From a checkpoint of a small image captioner.
Model: 64-pixel images, encoder arch vit, encoder norm layernorm, encoder activation gelu, encoder num experts 16, encoder patch size [4, 4], encoder width 128, decoder width 384, decoder norm layernorm, decoder activation gelu.
Training: soap at rate 0.0014, batches of 64.
Rows from block 3 of the text decoder, named by matrix and row number. Each number is 128 + 24 x the weight over its row's rms, rounded and kept within 0 to 255. All counts start at 0. Numbers have three digits each. After the name is the row's rms in percent of the matrix's.
# proj: attention output (decoder.blocks.3.attn.proj.weight, 384x384), inputs 0-42
proj.84 100:121106111151130130077125120138122097144128141121129087123136114118140078089122135168095133117081142168082108069151114133177123167
proj.85 101:120156120148151109124114114128150147135164145097153131159130114160136147170156143126118115109174130114154120150160134147142143089
proj.86 094:134121132126132126146120122099156139116146151124131119107100140133128141095108127118145153148111124107114120124124121135098132169
proj.87 096:085109186127103122125097164145114080133089121130151110110110098088112122193130124131120102121124129158151103115147137134107127111
proj.88 104:170146173178102129162134150085109081168129147171107134099103115136128109123104126136113123132102151087149118163095120104151131157
proj.89 089:142141158115135157121120106091076129135093150108162166111138141144124137112128132133136107155132088129112170130123151080117105147
proj.90 098:153090089142127123089172163126118146147141179142096124105113131123144162121117121126085122132162144152137091124143130122146142122
proj.91 086:157136040109124139135153161114126132111135114126105148140117125155145146138117127105141152118098078131122122102128130145144094143
proj.92 098:123154196135145121153113135158152095128136140132132086104153122105160139168149146150106117129129131158123157149118150122138137114
proj.93 105:154123135153128106077125132100132122128137134107128138142145146147144118111119146112128136100067147118118093156153153123101158173
proj.94 095:133145108112124160120137124082113132128136152141090119152150074130110107093121128127120148118093087121136113092125093145128123098
proj.95 101:162132155128107125139160147134124119098125111167131134158130170135095138137120167102193148130084156096126102169108120120153140144
proj.96 100:111165131105171114121133091107107164139112156186131154177125131140109117119159120100127109126177108136117164126129160119127150149
proj.97 109:164117146128154137122102123121136110117135158187136128118124127159075107157092147107143135133130134184101093183112117128143085111
proj.98 091:160130132108128195127154118110094115169132088117134148137103140147142167122101153097112184161085106124125112142101171106158115155
proj.99 100:136135134120166098129137116166168105148153125096121117120116155130145116136081148113123154140120099122124134132089129149114117122
proj.100 100:117108161144146168153128125100103118112106106141155108144151141111126146133122123122156101141117175138123109133127108133131123072
proj.101 106:120138091128135096127137161133104154088141111130157103121130152124150131120134143082106145125180041132120172087162120137138142123
proj.102 103:172144107106135098137104109091130095097173103160088122134141162154115074105137127104093119139134137134086136134161125153090126132
proj.103 090:104143135133149129138090134136176093141118160088103122122134089111133146111116105118108118113163127102125145113178097140138127107
proj.104 104:116106177142113106107096132144117108118120083139124159161126116124132115130126111137134133108131149149117143123173110139115128144
proj.105 099:121134149096118141129096154108108111112104139161166086125128162119135115137106126140120117158172123138120150130173087139115094144
proj.106 106:168126066129159100154139128106134142118147110119145143117119146126156130175138153121160095101115148146175135087151137137170112119
proj.107 091:124112110153122127100114097107135132122103137116110126163112146134174066127089101145153121128107126128146116167129145097151117162
proj.108 105:137119138103118113147115123099143155124068122129142110131073140135120104139137097088136149131136106136145129121099135142148124118
proj.109 105:088123095135147121091118169126097129103129099143121115085113136147122115139121139134144111105115105137123175115129112146095116175
proj.110 104:151146138107139127091099176121102151149139145129165124127136140128087128136137125134112120139150103127099137162122137128149150098
proj.111 098:157106135143128111105117094157151127107196141105126129159145110102115115146122071155129118141103121100135143071148088106110124110
proj.112 099:146120073135155133110162139120116137156121114129150130117125143147165131160108101110120119141157142138119158121119092136126113146
proj.113 100:105143105111124139072153125129113112178137095126082115155103125171177105104151130177132132132064123174142118124133121116116157147
proj.114 086:113111150148113129112132138096129083119157135093140182121145133073162084093141129160114154108121116134112145078168124128137127112
proj.115 094:142131156116108136108107103135121122153126112150080140133105120122143122116137117146144089134091176137132146133102177117139078102
proj.116 100:141125182104110104107119109115117090115103124141121154177094153111142120095127103107136136147115140126145152126119135126148140116
proj.117 093:112131166130123123084103138105124106111097087144118124096147129146154153150140084104134184128102102145117081127104130164161085132
proj.118 098:107094126154111130153155109122105160149138106124150122138117128095113119127114157150126103115154149122128124144152124108138137136
proj.119 093:148145118131136138172093151138142104153113081083142108103139104128108083115099109142126117112118140126158119141141125165110118144
proj.120 104:135091138134177130129126127147171128127112151113137123130087114140118108142124115122093127091150159145148130158133076124105126144
proj.121 099:132145150104162161137170139103101151131106140164096137113167134091138160146150124154101158108124148095107137134123123123091136123
proj.122 098:112158168084090130122142123097105135088110114117142128137108141123150144140144116172125127132112140117143137146154131098119086113
proj.123 104:132158098147173099126105130114138120133147169125106135156089108143087125115163149108123112135119142138162113128042097158134087093
proj.124 098:111166138107102094123132120097110130148095130125124127087181113074113114090125120098131100060129118130123155120111116132145126133
proj.125 092:189105114170165134112129102133149152123100153127113157157178097141112121107134118123123126118128140128141124154138118154092147113
proj.126 100:162122146138124116148152128123185183137082166099080139100134104088085134165131126102134139073134137140126122083150155129111093095
proj.127 102:133107155141064149152142164137086143170096160129130118122136140173138151104117142125122135146088148132105130128122082083126120141
proj.128 098:124084120128134149157094096140140112129141146085120123106100101112126119161142134099131098148156130101134113165136109146122119113
proj.129 105:099108125112118111124134159111094124114157145103113132116122177151143153133120147137132114137187103101139145125128126141137134136
proj.130 109:161114071134135120125132103135157110164142133105095112099102116101088075103108147124168127118166086085158110112150112143114149126
proj.131 110:123148109102121124139135131163142138164153098140052119107136136123122121146106142144170109111114112172108128136114129165135118142
proj.132 101:115115122124138135130123105142130100136146158139085109131097101140102124135108125128169160142132154117133092126107097127120121151
proj.133 100:117138170092134109159114119139088107141089130150113123141129177189120147111120142097126171157107119084139143136137183114113119130
proj.134 097:138133105121170109130135139190114146125113118054127092094137117133167145149170149144154135096149117092095093104144096145133168134
proj.135 100:129143119074123146146135149093112130102136085168083091132132122083133165127165139129141131108112154089121113110115152131081103099
proj.136 099:129101140130127150121151113123077118139165115128098132132164131157162109159094120123130123139112133069147132153104130126101143073
proj.137 100:149157130120099162116129156132116139172133083122123165128131172127098146126114150103133103110123123114153127113143166091165121170
proj.138 097:110099149122112125088116134106143095138157174129114123156103133125113105120079148119135125133102135110085114126100125142124171129
proj.139 104:124130106130134128128136179140088111136172152120122106138119116181113166114101123137128119110089172141113108109126138136155090176
proj.140 104:113121148119154117111090099070095115146132147151105123139133159175124137175132149105101096167143161123147113127137140141153101098
proj.141 097:158081104122099110175133153145115146135105102158101118129108148127138161085124122121123122133097120111163140112124130088135100148
proj.142 096:122148158116096148076159106119139094171069139122099115123167152128147100098126100131136160145106089142108116116137160165109109123
proj.143 102:120130133111165128128106108149144120128091168173124158092129130130152108142109135111118148105165129143085128107098116146121124149
proj.144 095:106111141136117113088114122119097134137124075125099109132118113152125084104092099115155138103085156134143134126143148112146121166
proj.145 092:130156133146149095160122120119148115127127148156104117102084106119133083104069141144121105155171127126145144139118129118119151096
proj.146 098:123103093146132123120135144129142134082157146111154137135128112127136142141080139125102137104097104110092141124160111134142156116
proj.147 097:094140110129112114147132105126131124116119174162117106130096108121109113130164147104137213171162141095111139086088079142099148097
proj.148 096:087142105160153137152179134133170167113151174107128148151160121111117135165111122090127172122125086122139120111134094118096111113
proj.149 101:121128131142117070143158137143143093128141107122172150178092160141166118153105165167115096181109144107148177116136090130118116147
proj.150 100:123109164118144150124112116144176132128140155133131160146132160119143143150161117123134116127132159148116128112106105143100118126
proj.151 107:129130144161152127090123122140145145130157127095193149111145136103119132196094125164135104099142131160125137104138112091115134120
proj.152 103:128108156148131137114089139141166150106165106124187138141118117147120141125160171118124121107121097152099138107127109155105112120
proj.153 110:172142137116108139109151147138127138118104176119126110147163079126169139119116163078120135129125173128123095098078135097173091116
proj.154 101:128122144111122105117134131157143108105129150110108121121104123117116154079129175129135179158113115117143118084107112130124104079
proj.155 099:189087146123164130137109147109115164110134119114147091132136142124142156141137114091152156131134131111164100172125134126122135153
proj.156 101:147119169179119138101148133118081135086127109159153128175123113183136148128109083135128189135140162151122137103114156124160088147
proj.157 108:111131136115110091119136131083130103152136096167140168112061128115114133112137091110097126119129097112199100097084157115149115152
proj.158 092:060134126082096092116112133134129119110136121119137126147126129122150139102150122163110161157152157142118124122132133120193116094
proj.159 099:133114117129137111108140095098123109112140103161153118143116113108172119091135157200123131108121125129110147167133138113143116117
proj.160 100:158145084131156109128119150132132151117130099109134118147128106154182141155117141137112099133141116134147187154155108097112100130
proj.161 095:090135114143140157149127174124142104123105153112144115131145142097138122161121117166126154134144082099122172131138111143107081140
proj.162 101:096158207126123114063085136120098121134096114163144146129115165155139109130121104106139090143115176117137155152152169151127168139
proj.163 103:152102126135112129144098137152127150115119115127144114086167101085099119121147138162123095125128117140140114120149117145104160143
proj.164 103:138147121163138111136145122111117164146105093053118127136151171137171152124128116147165129130089145140141114137133138132077138150
proj.165 092:078152173096123111122146143100101102116138109169158148144126107145140109136139140144116129126166078112148113146116168132118122117
proj.166 103:131100153117176187163135117147195164108165169137119146135151118093119109109144128118147118125151129096162132168074132134114185129
proj.167 097:112155132115116171096101167173156161150133160136081110103095129121168111061120111131157130135130136141119136130150123154137114131
proj.168 098:136135083128118141139130145095132113091139169112100165124086158110118122154138145113167150150139122143155124083146128127154135127
proj.169 101:150117112153109136153124148126140155126099122114144124161136127158131186102119098105109125127141091130153095124133108091131101103
proj.170 101:104143138129109137132113179130090126112118136164143116101134171104112138115119124142148125119115154119152125101141148119156120121
proj.171 097:112141110108106128111125131131109153133140092148125125119129113152119097073160103132137131106119132115046085182094093125170136148
proj.172 103:079120161151152091104128088146119147160149142126113127118128153107096108131130102143115072095093162142130104100135133140138141167
proj.173 108:140160095119125150139090139089114148144141114137100068099068105131102118146147114141149111124139140134117127161122132160123110157
proj.174 098:121153104133127118111122094123123117101121126123134117074093122154115108146107126142171156134178115148075123146154137140111126150
proj.175 097:108111176090062111072132125133085150156136069100109127152160136112151106108119145152147100107093150172114124097096150123163135132
proj.176 094:121155150119119104125155129137120159101120093098106129106177105148165121143122148152149147112137126167076099114163144115128160124
proj.177 107:122117153136108099145132100161144108112159130135084111109107076138121135095159165109159136134064178108099104102087130169138143128
proj.178 096:159108110130131111157125129104129178104120126101127102136154122120107115090138134113141125126118126133139143146090121112094081118
proj.179 100:113115160114112106145111136131134121132108152141104126132125159118107136133107133141143136124146139097141148161132099133170176111
proj.180 090:139082185133145171151147159121151129082121139156147152178147127117112137135157117113130130155107124126089099102087120126135155123
proj.181 095:150144065110104168168146148175087151148140109146122105119113093121106091105134113152129117115104145126117104175110132088180125136
proj.182 102:152135128135108094156163101128114093180126125132069109125106115133129132128139112110159163133159121157101100086145156143154125063
proj.183 106:119098116111145105113131096111101139096146120124129126101123123153169099076192140149127110103159128163127151157143147096140146138
proj.184 097:126096099109155144097146101124134139144101086116151126146115130151127164129162114130101161115143104154146119132111111113100068122
proj.185 095:158129117161161121143132167133154115184114130179176162088184146112119116147123127137124094144093143100128149087116142114134137121
proj.186 099:096118131141138167091143106153141149091146130155146136094137110150125083138110130143157126141121118154133143175112134139071135128
proj.187 097:111140145103055129120128117140125146131136060121148158109186131123148098155122134135133101149098125176116164133127110120110139147
proj.188 091:141135146128186169119127171179110135115131119150178111138155129132140165144157084097109158084074133192101114149151131103139115139
proj.189 102:124126155118176096137104141129130171153134118142127142144124162134140135143148126163148115129110135125128140140156104121112137140
proj.190 099:116193147105144117098112121095089097127119126124086137132101084125115101065100171116134155117076102135166145166124170163122130121
proj.191 099:131160139139126122095155169152129074126128114132132143118138105117072151128131151158121120136116118133151125123126174113163156142
proj.192 099:135134135115099170089116140119160129121147111165094121156157143128121129135146126104099128120082149117110125129090117135129138129
proj.193 095:158128098170157149121117159117147089110113123076176117142086117109143108119144144149069092096172081088137142124161113148098109077
proj.194 102:102125125150158138115108112132143121095135157126107190105139123133120126098126145102119134144135137161088138127111094102112122144
proj.195 100:110175116100148095125086087133116108128148087129094095128148132122116135121151113123142118113063116169149103154085112146140116156
proj.196 108:138107110160102128103158147110105110132164114137143129138102110135121130122135160144144122130178128106142184162125172124074111111
proj.197 100:135126129130127134145105127157187126133168101158144109127131155115141138120119168126111105101101185117130126143110133107149111146
proj.198 092:134168138118162154147131139119066089169097136180095116063139113112128157084139111124159135115107145111122129117173160117147108147
proj.199 101:102144140128139165111087147130122152102136110157159114114173113120073124142119099099131114111129103128127150111071179131135110106
proj.200 095:116177077116126084114143137145136180115119147123081141152095113101118091122131131126131158109157144095124098110136096134125149166
proj.201 099:185130148100120120102161110171110143161110185115152151154134127155108131115133110085138133116099175115130151146123129102150124132
proj.202 098:125104122096150082128100160115098127120148159089165111121134153137145121163124118104158127135103141147137137131117124159123107120
proj.203 102:112115165132135157159142159124132147129081125131160139118122169128136109145121096127128112115124118095154169134100165117132108114
proj.204 101:145103076125137103086107102128133149120156087106096142154124137133098116126134161123136107153146112076113147136147092146100157127
proj.205 095:127107088153094120141126174132129125108114110118134108146138131141097145158130144106126102121143111162168132093131113124142111157
proj.206 115:145106094146133139119142128122164097167091139149091137134129088126155102108111092137129126114129151076151115114106117108108129156
proj.207 104:163101138117112146136114110108121110134093113148121141143080104095159152162119102144134150107123112123134125108122107100144111133
proj.208 096:094118127114104128142125125169160147111142081101167120155132131127131130164112151124139114112169122119128153099134107112153149111
proj.209 104:141097098153135151129190170092172154143104171110150117101115093117115134114078130145133137146094153136125146127141116131107124139
proj.210 102:149181135126123155106151146098120083130143135141145098089141155115102153120107101145111188124124114109132142124132165139134124159
proj.211 101:132130132126107130114158091127142100121110150144147098146136144141148126128123129106136135108102152163133143125123120143109112172
proj.212 100:146099150140065174170149105143171145143108110153105124144117101098152132146141083086086119158163087164111115141140076084123130116
proj.213 109:124115095129110134141093131141103122150132121136123122152140116136154107153114131143134122131108083113092086116151114133112136107
proj.214 097:125143137128147106102123143082108130144119121142165122066106109104129122110160112139104138080147129153141149144128164120101120149
proj.215 103:105141097135126173186115133106197136144103148138073110157103073092078121153133147149138137150123122134169143136091156154165165128
proj.216 106:118150099142117116142115119128118068100120102135155152128123149143156123121099148101165129165121096095152108143123116171128134178
proj.217 106:155112121145119100121157091108122149123128130129131097109121135123150115112121130120108134160112145097147138157158112115151110108
proj.218 102:175138116122155120117085128145127133108160139142133080133135094109087110124140151128118130126152135225116142128090106121079160124
proj.219 096:122129128116081080157081111083081140134143125108169113130115169152119139124122143096116125148119133124129129139157100093116150123
proj.220 098:149058125105155140148167133141114142107127138118139132151140137119124175143100158141119141130147158099155128133129108112117090135
proj.221 098:173110134112136146147118143140113126086113147156113146139118121151107147177087117106131080139089120090155120117124150122158144116
proj.222 110:116125095119139141148091105130117158112125091166150150127153142132125129146161137113131147133123106170145181133092115126128134139
proj.223 099:131110126147094150135099169110121112121148108092194134090099115143180151180103165097102122102102141113122132116109109131122107071
proj.224 100:100127126113124108069124091136133162105142122137183105097120085107125112096111128122126091091158079160142166127135119111136119165
proj.225 105:107151144121146120130132096137136080135095090129130126114111183143118116141122086163101132144141132125150157115159137127108183147
proj.226 105:111075105132129156122132099112160200109111127133163133115124082123126109098127175153112151117184117128125115147093145137070139111
proj.227 103:163141125112095131120119133132110160118070084153093103156142112119154111129126103140140115135117101143144138144117150122104117150
proj.228 095:158168129117092123103138082108152156111128132110135115119130136087144106149121153144120084140136143154074152140106109118124149104
proj.229 100:142105174125147170128164120124140136165136152136119141128129116099109189151100165132109148132179112136170126137145126104134114160
proj.230 099:094122135122125125147118131111145095150112108135130126101139094155147084141119108163116101139138086182112114114097110145109059079
proj.231 096:135107132086148111121078109145120121108180120111076117115202128121126173103140113158117081165110122129139140105139112145121158100
proj.232 102:119146152130142115079128129132101144094106120115114147161129156143193153118143088109130116073131100124134130098132092101113111133
proj.233 092:110084137124135078095154137133128152105083100088114105154172111119109118103169113158167164101115151111161158090124146108109150128
proj.234 100:147163141124142143111093160083121166128119117136126113153133131144127095088128106097103110146130131098181128129122147121142171110
proj.235 101:132189132122093121118139113134093119122121113125130124142165080121112141091109103131160193132129127131162147131111127115123099126
proj.236 100:117169115159140113146097125107150090147132124122098143140122089078084077115118165181130154123123132147112103110115132125110126161
proj.237 099:117143152117145134137113141091104146097163122165144125130173168125091120093129076132149128129103177146138121103106127118157102143
proj.238 100:135132101117171105151112141168158113115120141064138146135149154151152157185109157141057131122161096171105147117135089147153090095
proj.239 101:112108107126091143124120150140104133139161158139134133135131113160120118105118136154122113099087103091171132137133140109151114122
proj.240 092:162139123116114155160132102119130158134144128116160154123130124104165137163142123047145132136111150112103096146142098119084121083
proj.241 101:130135121117109111127146135117115095132106132127130151142151144157130150123092122129141137163135111098142130125121088135165110144
proj.242 099:152085166158152099159100112155141137123168137088147108173164122094144098140137175103134127119144091152136144095097138151096150128
proj.243 104:138122129103137113112103141146139138101148070191161119119107153137108118116129120116142144129110154094136163078117126113114099119
proj.244 096:144127139140109177172147107115151143147167105141061115118124101119153150140166156161129138138125131111136137133124116155127135117
proj.245 098:119119165115141142145135122122121159125135100151122097117189137122081156102137148128103163153136150103139094088158167131124120163
proj.246 097:177118130135130138153165102127151116107090123169122157153104149127129139128168108136121092159159083118070114123124127116135104109
proj.247 097:131146124156142147165145140135137160161126117124140110157085122093139156119088131133160111124096136130160142125135127109151128111
proj.248 106:112161112099098136153132112106130124125127147137088114110130136115070130102123156124149143153119123121171091133086143135139134089
proj.249 104:113165131085127143107144126145088123119133096134163141118124115149116140165141104145151115105150104100118159150140133119141152169
proj.250 103:147110142093133098144156116103140123125111104181134123144165134123133151162148120134132142189153142098103168152108119141122113133
proj.251 098:138093131075115145130125139131149126148147149169090156154107116164167129105153147090146124150105147094132121138132136080133123118
proj.252 103:111126129122126150085094101155134155192164113104115140117109109119130107113112107204134090099098132152126130101088129133131154145
proj.253 109:103101117130100109115118157123077113147102126140108113126108148109140163078130114107142153156116120106123149108105117132126097154
proj.254 093:160145164109147120122104133156119109134143117133092123130133116135094115099148136147117124115122103125145151148105114125133121127
proj.255 102:144120126144124114115138129133137063142117190139124095117137152133144142125136070109139151133115135108156143139159154143151168164
proj.256 103:124105118118162086113128127125118151163149175109139146154095154124136117143171123147122123135156178093125159120116098171075106120
proj.257 104:159106131137125150159111150149159180162110163137088099121102129138130132129115147146075123146139155149114134177192072135176136144
proj.258 099:144116132135105098116136141140097142097090124133142121120101140138111137146101134077136094115129112107121103159124133100090125111
proj.259 100:131095122142137113193145152124135130110113112097177090122125158131146155142114132116101152109200114117150159134139187163130099115
proj.260 105:168153084136126166138099138122113118118114155117122126132094083124134116109164121149131139131142123136139155121093127142104105111
proj.261 092:114106146147120149115140132138139162140138116118120113111132133133129123085150136121149134141096158132094118098132159166118107163
proj.262 094:110177166129105117144147123112142145099104163164066100120127135152143103130105162142127109150132117111179130137101112122166145113
proj.263 103:157098122111129167099152140144126135149140130119122149089109131172152120152102144119146145138113146155113097148118146097141132149
proj.264 096:094130123115145110113115120105152121101149086106164117103150120091103121146144156132129139127160114119115120114144128123111154134
proj.265 100:136124116124109108136127120116102128132116121156117089088135134174098161158132114131108137076102128127131110082131182102148130151
proj.266 105:114149143104127147137141122126119159137105117124128134129099093123127150113138143155133117122128120132171124156112139147118143124
proj.267 094:147091145145124109121146097165163124109137146120092142161149110103132156113143088136128141106141113157126087114103086119098125164
proj.268 105:130116114125154167103075103092117141152109144105129145103104154149118141118124122113175123149128120106133141133089145112130150106
proj.269 093:107135112118133153158111121127147135120147136126099120120115115084114115115134098109176165115117141092099092092114140130128152129
proj.270 103:133128152109126107134151152141118138115114091097141129125119175150169143160119099149119138094088181116152146152157141086110131131
proj.271 109:139122137099126124109118122148105147102106114121100127057130136166113111133104114128152125159171121134164112146107093151126115107
proj.272 087:088133121111127136073115168169099083134161136145157124129113123127092128136130111134139105103148121130150130099132070135113136098
proj.273 102:116120181123147131147069155127168166105197099079153125134152141127117115152119148136146092092142127137105109192159097138119154135
proj.274 098:084131134105110145139112155145124166125129102144113102098120110127111141117143113164148107150135093114102131146116151114110136137
proj.275 101:127137113135185129136082097130150101138112166116136144108123144171116107145126074096140087138139134073149162117135119123132129120
proj.276 096:119108111133157113119121116186167143130125144065117087177121130116152113125146104108121120105097123121157146111087082150130106113
proj.277 102:126128129123166119116087128155110115100079139120124147130138149112150133118124139131136140150106115156144081090108114124114097093
proj.278 092:137109106147145127115147131099133162125144147130148117119119137122133156142149127090135080110161103111144116104167154112130177138
proj.279 102:108125106125142140142128135121111167122110138149152119123107145117076120098127126185127127175132126112128136162136173156063110142
proj.280 102:106141157119130100117149105114133141134114100109104110145118130164134152135139145136122102067114125144145119142133119131132106162
proj.281 112:178159077119120112100139134117159141146141104123116118143139081109086084083134146139122117106103131174107115125103139132157137115
proj.282 112:126143071142122155114169130145136155157153109116116150119143107122121170145119137179139151122145145138113135123099100135134127132
proj.283 108:105152102147075178132162134120147130190124125116126139111145165134125098111114101092174148127140156104122118113109131115126148147
proj.284 093:132109120127094160135175167079178123111131143172173168110099101099088109144091144108093180121104167139151160100100164137137156093
proj.285 106:126136103139141168108116120112145114136104068111130137113129123137126113157183125158103165119159074144117134103127114128102108124
proj.286 092:144127115153135173173108118133116154154107148087142161126117074103117106158143113139109086120107084144133082107107139161104103119
proj.287 103:140133147123160149137089092146157164134164126128106158122103094119122157114137108146098143155147144098140141128127129114144125138
proj.288 098:120110152130122137121092109118082156094109143131210089124139151090144142144138117143133149087126152137143138095093177119108103093
proj.289 094:134107144112130101096107102143107136086151151107130132137151165120136144132122157081105153104129170161136153112125094109116117175
proj.290 102:104135116155130117123144126107098164125132128150060116104104132111118140137122083110131154105139140115147169115119138153087126097
proj.291 098:114105168133139102076158103158176125095132148113093114140124146139181165122124149138092140118099114082114131173112133125100130107
proj.292 101:122105060136073123146129099142176152108164176098169067208096104154106130150117124116132103109138103154127124175123090149115149138
proj.293 094:162128107099150153080137123156162105160155114074186163119133083157131159124115092161148131071119168141104139168138100125130109111
proj.294 106:116158138114125135134132137132108102136112140106103083093122129102116096129125131137152127135097118109090128124111142130097100109
proj.295 098:080176126114126086084091127127074135125129090132164093081129146101169130148131130099148128103125122116156133113133161142124106104
proj.296 097:158084095089144119111108136133108145167139101123132131140112129123124146131147120149115119117117158115108133125139121113116155123
proj.297 107:069154141123104103137125113141111123138163146178106134171146126135138099113132119126111089121110127136078077096106149138124120161
proj.298 093:154130154203173114115133129142172179090149130160179137148113117117123129177131097129097148169115138093118180155124154138082138126
proj.299 104:136148130104112131131132106104103144144083096120144114086120113121141090122118137143148108134109146153125103150125207141093147096
proj.300 101:164101088108115129174107139109128161146132134145119090139113123154121133109140133126124090156100132110149137157122126127183123120
proj.301 103:135135099143114129115149121124118110148121126135100070136108143088127127119127109158147152156136115091134127106131136163141154137
proj.302 100:139135111147114144155151150125110131150156144160127101102132087149116148123118135092170156119101133116178130111136167146155122123
proj.303 091:139088088131131181170122154175184123132126160168100143131129116154107152158156113113147137126129180112129128117143151073152154127
proj.304 111:086114104113123141132148103117148151126152158126136131104116099132107122165148133149129109122151151184130098138110118096140134090
proj.305 111:082123146118145161122103105107116151116144134146138081105097122091115080124121075163134130118156095107120147152129118134141135124
proj.306 106:135135098153127121109112131125092150091105109143112098115103122140111094146131066125124135100162111130141132084120102136103120131
proj.307 099:131097161138128083138124122177129095127120150110130186114143160118142133169143137120169115109155169140120141120134093115089086142
proj.308 102:131160179090156104092097121115100125156143080148171143132115171155155151140112138124102077124145111125109156171131105117166096138
proj.309 109:137105112117165117078136114164120100122134091124115110136101094092155131074163119144138125140157124141122096144153105139137146131
proj.310 104:140143124097156109131135120126150108158091158133107109101109136130118125138142123119126111119146080106119113159101105087157138146
proj.311 098:164106111136099077144154119114138133122112149094082127163117082138143140115125162110102133144150104098138083112106111162107112106
proj.312 097:096135113149090105134137135106153097133127181075122146158105077142122091129104117167096158130111102103125115134140077165138132114
proj.313 102:147127114099176183121110155152158155160140137130122149108131119111092130068100141133145128110104138142082118122122104131111157189
proj.314 106:157141131108146139175133180117108094106164114146157133102121121164138131115144114167135114143136129131152132111117125162112151136
proj.315 100:102120126143095082164139133093120088152089139115125149130082135124186105176130161152144094108156136132112127139098151136100116117
proj.316 106:136113135097091126164124180123138130098105123133176141117128119167122158088115140109135109127095086144100126167114130132171086103
proj.317 102:137143184136122128151122111157131082124102087138129128150137159151146151164146151153084115184139132129135130154076136145122128122
proj.318 098:107124113100115131143100143121130155148108166090162131118110110128123140083142087105102131112140126134120081164138108155120189154
proj.319 102:134119112116161155133108159123087115125115152121091140129113099100084146126136142114138136142069092089169135197143093102138155136
proj.320 099:095100120116116130124119137145151144157132121120089153102144107086084121114125128131156103112104142159098100086068127145118148115
proj.321 102:141102129115125133122132114177176138113140188122132141122159137083109125129157121117114118150163123127095153102183091161145131109
proj.322 098:169162131085102075114139124139103126163125121115126092105146151108148078136125122183122106109159091139134145104102136190086089160
proj.323 097:162109102097136104187144149119105148125113142101123156118109113161129106160147177084159136128148111119156103156128108155124149142
proj.324 101:160134158119098105119156103124133145114111169134113161114154086110142125101102128121139163117131140117151087133097143130117140128
proj.325 099:126101138147123095071129102110121135109082126137116119104141117138147118144114145139138085153133110158133121148138124130136088120
proj.326 101:117136145124097133160115086141136122126133087100091178131145150156086089136140122129134121148130165118115121134106115136118178159
proj.327 103:143113080139113115118144111128136126156153101113136173131135141159123159122144130100104121112128104103129130071133095134111095137
proj.328 101:116184108118167127093128121121103145171107113116142155085126113126126135138167130139127147078144109148098140115108066117086137168
proj.329 097:136111089099118135135139110101167142087137155128120130090130090124132093137106129112169164158126108152101117164192106138122111106
proj.330 108:108145116128161105104143115144163093131178152088120133135118107132137095107135147117101114151134145131135114139109106145123126146
proj.331 104:131125133146126170128077162150173113107112108120129153135128097134062128132111121103123127121131126139137103133150112124149148148
proj.332 096:118099136147134137112188154157119123142120125115114105165144138171134129112138132153117123095119100090131082129152148120098117102
proj.333 091:189104126108133077143099145099120133121136145131132137137148142100119111150133126135123110095113164086136121145160143148134182140
proj.334 094:117128088134142113149124134120132155146124167135145131119067111113132142146093117102149123129167114108135162113090072113141111129
proj.335 095:121083118117115144100104128125144122102135126064147130139126107135157128127125154126137159135114132126117145136168118113090096125
proj.336 107:137138150145105148136164136120108137138114128140137140112099120142159123122126150114139123141116129136105093134106131110108121095
proj.337 100:151089068117165148085093118170161132109133123126147125141100128169136133118098125112118143147106112129107112139145094112154095157
proj.338 102:146114133151169094140100118173125118093138118117150150112150102145164138114151155120135093096112127157136144101138173138150118145
proj.339 105:121165123092106166117124115127067107115130135107082153127110103126130114088122122161141122136104128098086106147131148148133140125
proj.340 096:119122125082123171190168137142144150141173122098066125161130100133149184141098126132127141107100128122117131119088152137153134125
proj.341 108:144099162113152101119168129138098143133073151096132098188137126108143130136093151080128106122135133112172129119099135116125119099
proj.342 092:153123128106096165156139136139130121126088147150103127090120142128143130155137159108156154101143144088117103113125150116201163110
proj.343 099:141087139087163143102126118128152095170127117113156176090135145133142117113105135074146127103161114107147153076108144148138111130
proj.344 101:136114066150172103094158165161136169132073123130116076120143099151128116136141110090131137137127117144152121112137092090178104134
proj.345 108:112136101163124137136151154119144160126108118127143167130136125090115108113136087155097108088139096112091130128136158083140111120
proj.346 103:099135169095109118130120091101087139163132125119148179088103111143125122157108115116190144135128144128130133142102157112138173111
proj.347 088:158118113122131113123175121179138123118153143107118133078143146138105144174127086139142129115136096102079162169154150151115141123
proj.348 101:127116108144147131172129147166132124145141160116086150125108140122114159141103125121144145121117132097190157080104091126085137152
proj.349 102:102150174106113123098111073124121144123150094133113161132148151158143094143080131139103091160153112135133147133110107118126156114
proj.350 100:176137145149172110108160154093109108139123150113131141098116144123138159169116144071133146124109146109092122112135118147136140138
proj.351 100:128155130136103140123155091126140109163146129160116123174133102109099115116092112139109138118140116142125116122108139139133163129
proj.352 098:139138142131165113145085154169143155120127148165111117124144128140136092154107086129148155175121153108133128112122078131190110108
proj.353 093:126101097136128109096126102152117107109106146119133154124140159116151146105113127146122103135107137100116126125133106099127117104